A small spectrogram enhancement model, trained from scratch.
Model: 1.34M parameters, log mel input, arch unet, norm batchnorm, widths [48, 96, 96, 96].
Data: trained on struck, bounced, scraped and rolled objects made by modal synthesis, 78125 training examples.
Rows from block 6, named by matrix and row number. Rows with one number belong to one channel. Each number is 128 + 32 x the weight over its row's rms, rounded and kept within 0 to 255. All counts start at 0. Numbers have three digits each. After the name is the row's rms in percent of the matrix's.
# convs1: first pointwise conv (model.mid.0.convs.1.weight, 96x96x1x1), inputs 0-95
# convs3: second pointwise conv (model.mid.0.convs.3.weight, 96x96x1x1, transposed), outputs 0-95
convs1.0 102:104113135082135147126117153121083134100080177137139116136103161177144122133131122124156148092059087125159125083109173128118071197111142101163133095123118191095104116097112154135163142140218158069110101124116164099105092082093140133119136083154116078107107105103162181082168105149146113035
convs1.1 101:052143075082097148139161123126109124109131101119094134149121122155223115137171106108163116047130125144104094207126118132119206143096121136098176181132107109109123129130141093220170122131065094141117097139133142092159167168126096134111142081163092147095089111129121100144165151128131091134
convs1.2 103:142070070126137137077134086099092161131119136131174175237133152125174133105114109195143141083132119141132176135143112097181116179155134167177118067113109116130119151125151164126129171123104100056127121116103119099118163127138175149109123136085094128107129177109168160131179084110162203118
convs1.3 106:129104093143126074161135116122129138096164158152141114148101121164139112135111064158204131097066183121168157091140152123149116162149084132116004176136137104139135167162141127173152132102102134147083109119108101138081081047163135090162153115134115151137127142062109070127105138113145097160
convs1.4 108:139150161108176068128158125129111098092093102101119106118090090120120154159117149091168120114158110157133071142141119152154119097088136135155163161135104114121151108170114177144163136120052122071077155095150158116084116099176150107155161141162117121099192231049177158076159128124094116119
convs1.5 113:122148115118086144110106146094130097143079179104134119165122079132161068149166147255069136122125138160164149104104143116107143138178120143135197093144138127077123148182139091117143143120157101155120133097132165110162172113087112122115143107158119126147099118102134111093091103091157096114
convs1.6 098:168146164135163115092102150110159152150128152119076136109135159174102122118071172136122061048110122141171149149053131153078103089133154167170136107143126144062110172158142141113106174150116105120076203090115135134196114150075158126140110193102135126103124171117174123134185144132141104100
convs1.7 099:166123111120125139141109157101132137152185121125137120203108095181101245151136141112020125093210158108140110135077102196149125107136106103108140088178139128104126096124113140214097076118123115136125133122156168102148145104096116147127149136101105105137173130103092160114140145117143159127
convs1.8 088:102105105079158140118168122116134142136120189084150148214096168126155164149149179133103135124119120100142080117120146233124099076153117122148122136169161135203145184124208157065148085126161129126126142114115104122132099118163090065157140154125113131128160111127147125079078115178164141149
convs1.9 080:099123146128132156122165087129135079148107050126098103102124098164082132099128129147166131164108107131153095109168133175120092136106145077140162123106141115199150177103119060118192102073110119145064125097128148094083111060115133091107054113101152100097149150173108065130165112126070119164
convs1.10 108:150134124091130121132120184143074091087103098186129092154096159155139103119119094147133154096091188152152130148066138120129107075098124123116066146152151118113139132101106142114146110128086102224201107156064102126111157088166070200137093102143119166172110088163130081124144162110118163101
convs1.11 110:083137126121106112178145105143162155082127157164158146171143067085152046157105095144101118113101146154172133107065112142150136118064160069093222077155135115114110129117132045159141061131064113160117131134132144105128118060129110112129063125109148093151144118148120134117105118102107128122
convs1.12 091:185169069124137185115173103110131057134115151172124076115163147099195094148106163148117176161120086130127121144094111118188120116081166150111160129109142140121159117108103121138139145133138183145185140140152125176122133168085200164140175073113157142162112123149192171112184153103180107109
convs1.81 098:133142117117115096068116188140104137111163147090165129155115118141122154150066165153134094158100103121163136164090104223135159120150056096164092130121098059114107102183202157120137072151129150122165123149075096155129105085164135112125130143098172113178089162134135123158083075174107139123
convs1.82 102:118117137131142134168095087131109120127137149102108125101123088129122040083120083080123119175166109238139163092141142121150102147117124151145163140151116110169008138124122165156137125126136065196160138115135083088147154108163077134157166169174126109117158096142114105108136095165095120130
convs1.83 101:223056125144130114138110031095076154140175134102149099142117158138128128131137155165086168116110113067057118132161148118147086171088070161143129149145104108154103116189069151208115122117081109116128154126123135129163133143153147139117156149112156125112149150149094165154202116134130112122
convs1.84 084:100153128117118140091103214123126110121093116147155047158128142118183100172206052128160120170139132155111123108139155113081113119127085125066138150106163088135174161162199097099104116142179126101085101110110159164129133102144070110113105134171154103104097099139184103152144170167138142095
convs1.85 102:140073088067087166155166089127097116116162153174072070146133132119179116180156074119155156174159189113107096107072147066138082144106118078078122051131126114121137110084110138075129113108120109106095196150169137141105156090079101139141160112091170131115143159131136134133110146136104151133
convs1.86 104:151122094138136112117172117179050110127081129089154136159130084151108141112121100139200119113130155038154156148113155108131111120147169143152042145132157129098150081146151119143115149138081074173028112099130119064114093088135160077130150157157139148100128108132087148133143150067111145108
convs1.87 100:193156158109083190169160145099133070154180115111137150128195133146140034137119114133110106141247116139119169112107086166148179141138085135126122148166097183106179093101138131133107113123148121174126139165139111155130122127157130080145107127160115133114140197139085101097120147158168112110
convs1.88 099:137169150146118128127164145096116123089124138119158162183145099133081075132152137121201091170077093187087064116146132126118123077112149165130129115176139118167123104116065074101129109124177157102105132075136130113084188129136132151089020092142140085139062137104122171108127124125114106158
convs1.89 091:149116100095136105085190148138118101168150132075121159050092107126111128118132092160152106077125109071152105122145141076150105116141136118167107152146142113168165141124044119129163176155084086082058119099110152169096054161109114075148111133155148114130108164065145096076118138146143114181
convs1.90 111:117146175145154137207123132087112092125120129117137145131116089089118093133146162093115180155117115220112170137148133160097158146106067146138140126094138116119050116166117138078179157152089158100140138122121155122130204107085107128147145152127124129098187177117159083128200060149075144089
convs1.91 103:089132141143094123133143126106169122121124132136112095150157186084188181157072116115148133127154171150130084136124156176141115102135152137139140068166134051155144086160214105104112183113100131197089176134096149142151094143123143100115097153109125104110179120109167093148092071153117054178
convs1.92 088:062165137109158179161174139152137099077156117229118108165141115138122141132159122117187110117135111113167085161102108125175078083116153101168148143204150093140127117087125168089138144141100113133121128170127157139081066165112118080142060131104141169128101142158126161180137111146078126183
convs1.93 104:185185129072213150122106155121093122208075141119061061103142088164130096083144146153139130068129136083067125102122153127141124153137055091135125166151118156156176173111132142133111108105128138104145123137110136131137139113121137161108137162156155175150099113085094075118163068171149153115
convs1.94 105:098148162177085117151121141130143121084192126123168125089125116101106144060103152060135143145133208116129112125154143211155152135131100127122129136107117061140166133130146167082181145142148177099108187142093088065134124113094076112107142083139084166093174092152130129187082099123128099114
convs1.95 099:083148129136105124177092131088136211175121062145121108139130121124131081121092114084119105111120084113146131097106088177135148176139138128108113125167086094164164089114086154085161129093189150127079110142156159144136115172133139107081165107194154190198104111165138159170128167172183114143
convs3.0 084:107186100139194170103096192154091109148130133114153098109089159113092105142143120106161107129126108185158073134128122134150151124124157163101108135075113106136145121110110092089149134168178144215121152169138102154188037173106163127125121130152189138174068141199140145170140126140122102128
convs3.1 093:138111148162173129121139096128111125137107162160079110101134171167097135048141125098141152077165115105125170073104169182184155128188110118166079197164160163130105102171135137108163183127145106097163094115145070145173163095090120108194127129091109118101155121094114125179105120155084085113
convs3.2 110:145121175128045116099123098068169130120074138125146105156143124103139114152228106148148138168106088134137044113165077117125072072120108149107125113125119126169069140136128158187140107115135107144121169095097164127118157143146113116123123110121166121122196131073087073116076122166147093177
convs3.3 117:119148170134172140164190125072121116136100125112084074192167146107166232105123184082092161130099130110136121168096099089085081148081083112157126111093115098148094156097155093090141107122055116105128080126112112140157150134094144111138147097148128117132108142103083105114116133199140147180
convs3.4 103:082111127148132165170174129141119062144101136114094129138127104163152157086121094150210123126147076088120123143139085186104142121151125118093103096186145086139117166123164109120116117108169171065066111093129133084118180094115115073188098116137075160076135168168138110112157140142194083099
convs3.5 122:119101130129173173091130086082063113130168140170108153083129140095138098119154126111090087068142127078113099139155119174117162082158120108129149172112144110134128131116170175106094105125102128159155181150129159133162098140138133112173193002104121144141066125121172102168116115139120194102
convs3.6 099:134115115150143154190163143108158111087164141133141143091091104126136094131116083187085160112090113138136138052155150144121192140212056128105050129155116132134060149170143146179077112140121122102148150175111161121145150115162126189091190151101083088178128121115134150106139158136133112148
convs3.7 110:079129095156153103152166160156164134115130140131116133110141120160182015116144095178139195095093178155141117173063117100100062110122132104132153116132109143139123130115131141101163099117125174141149157101119141092193236146048152114116104155134125126127153164127133115084132149095142102109
convs3.8 117:103126095049110086123106103120173158116159087116165141109177101116124172185117142127103175127209185105164070086136157065110091093107160121183159145128108175143100162115150097133120191127136118115143114138174123139080088146165169123127129115172134062133169091108118157110129142105188112098
convs3.9 094:136075157165147130095166147116080125128123146157186176129079183165180146208068147165099094170081155158110124111147158135105083106099150157130150132076110151136151186130157134107158166115076109142110106135096107093181115130115132073152096168128171132046107093127138104129106175163138155110
convs3.10 108:116126169134208141192076133134153141094111133132115165106174146183052101088107079134149160094173128107120148112130155131188137134102129143156135124124150073131086142103154165078166129090142158131117039147156116143212142131132094100119167128150112159124089120165073099162142103111064111117
convs3.11 088:146195147204090121124104156091155100159147149125114087110115159179135103143124137163167159114120129158151100122127143091136092129171110130174173109123136169137121148110104131081110105153101077126171161135093214137108148060161185104185106188083091119123205111182137160111099170123138155121
convs3.12 088:165117212118115142178121116122180095127091122142144178158121168109110118185158190106128109140100222169125137174126184206117135126171115152160138141079132115126087162124139157095152118082134068132137164154132132118120110127135100181133087146128088179103133056094155139079127127137153081118
convs3.81 110:132110123136091037103125146107146151075094086159120135101150129135162134191089124134091134106193143125124119144165078042118111127084090162157191101111123145164082166111149113178112140152142137138146100098078210118122103115110140077123094135104110065096152093100064104120115130109109153163
convs3.82 111:109116115119077125115091066109146178120118134146160116106165059097146137119163137158114083103098126136083112128065113167070088150127076127130099130152084131120171092161118129099095120143103178138161105151099088114142136179142105118129055232128102111085089125140200076083134104136136165117
convs3.83 084:201145150116125149117091094112149221117140170094107119120149103140116114156046114116145122105152135119176060112162151101149118058121083130162114138113124135138147140145143131178177136135099180112116157110145154141208049095138091158165132140146152133135144066090158092081077139146117135168
convs3.84 084:120140122208108171165193170172072118110116108172169099095060138134096114081120201154124125088132125125064123093077150180128155110081148126187147144122112186139142149134101134149169093131093132060176102124135138190167121096165107119171162167134121114123161141112131146168114136144136149151
convs3.85 091:142148157175070202101152157128165128142124203149115177147124153179100066169175183143103086158125121117150120085124119131160183133105111078130101113095235142104079146101098162144129115145105158143154149142115115129158156099083105126174179117136145121131103105157102140158136111099078118182
convs3.86 099:040177107101091145132163157123094123094105118082065142139114152174130201120121090140114148146155114130108143164097069120091167076140200109129133137152170164095051135099135118170100110087143171111149140073133113108152122161102088151115167111101132142107171103111069129113108099073170115151
convs3.87 085:118139146179195105124144142115188088138155162161110124139076136113107134128113165111149119147083160129074102102059173075142105139099128217116145105124117143084103115191182120159071111120118091174188090132197109146147123086093121114161144112102143096166142107142098150110131139101110159200
convs3.88 098:132166079163116159108089150151191171172085130120168106043167119171106154151102132091103156072143129139113150179175151128098139133144103122077134133093089110103112103120093150097134101138128122136115075182129180134165145098148071166133048150145145137097112100171083142126106203088106105141
convs3.89 093:195128131138087125120081087137107125084137107117132140081155105142147069111180134180127088135122157118081100173116094122100087130149054142176136150107162164110135089158090167076067080140083180116078148155111148185127190161183136122154116174135083125132135130097177084152118121135086145132
convs3.90 107:117080100136150114081137111166098126232095139109106133082146111148090140121148122135146130167129113118096154143169165117074155118165083094131057098159138119152128124136096162099056111117125090209085067141102123146076180125111152121107172154144090142123151119191157085102112136086086147162
convs3.91 111:138110134199165124128137114124126113184162161076067150121116167101132111141165163145110172111062127179108139079104116092162087128103120138161107135125094123152108133122124144198125031088139157138139140059080131162111142122100115118137131124126157158156102187106137087114083093159166036151
convs3.92 094:110085135113172085092120120094113153194124179124198142080129103150114068132125206188124172159081134144122134136095130128126066169095115169127123144156145137188120099162099135098132135090129172144070185099115171100148147114113162112139118102113080078077133167084103135183111095155116155111
convs3.93 086:099116116220147153089149192092148119118102139127141168131061137135116131118135155173147114084100104141149133177149157138161171205148127118114052060149120108112092125066150172128159127123184161152108075169094097186125115099138128120166097141100164149138178113098064101146135106120120100131
convs3.94 118:123121102107112083123154116085128152156107182157137122149141122119128098145144139091123117078157141037142158178142023140137098129115170166157165160143108110082122153101177062165108114132103079088084163118146176113140089104142122143093131116144097097157161220114117113135127112104109205125
convs3.95 100:202155111091168099129155138142132154088147090110134108177125146184159168116145104063171092163097153133128096160126120079175178125068150130148139074129136130157089141131072114126128092144119148119130161101150132101126108127129151149091134042090138191066143176122161098176194124175097110149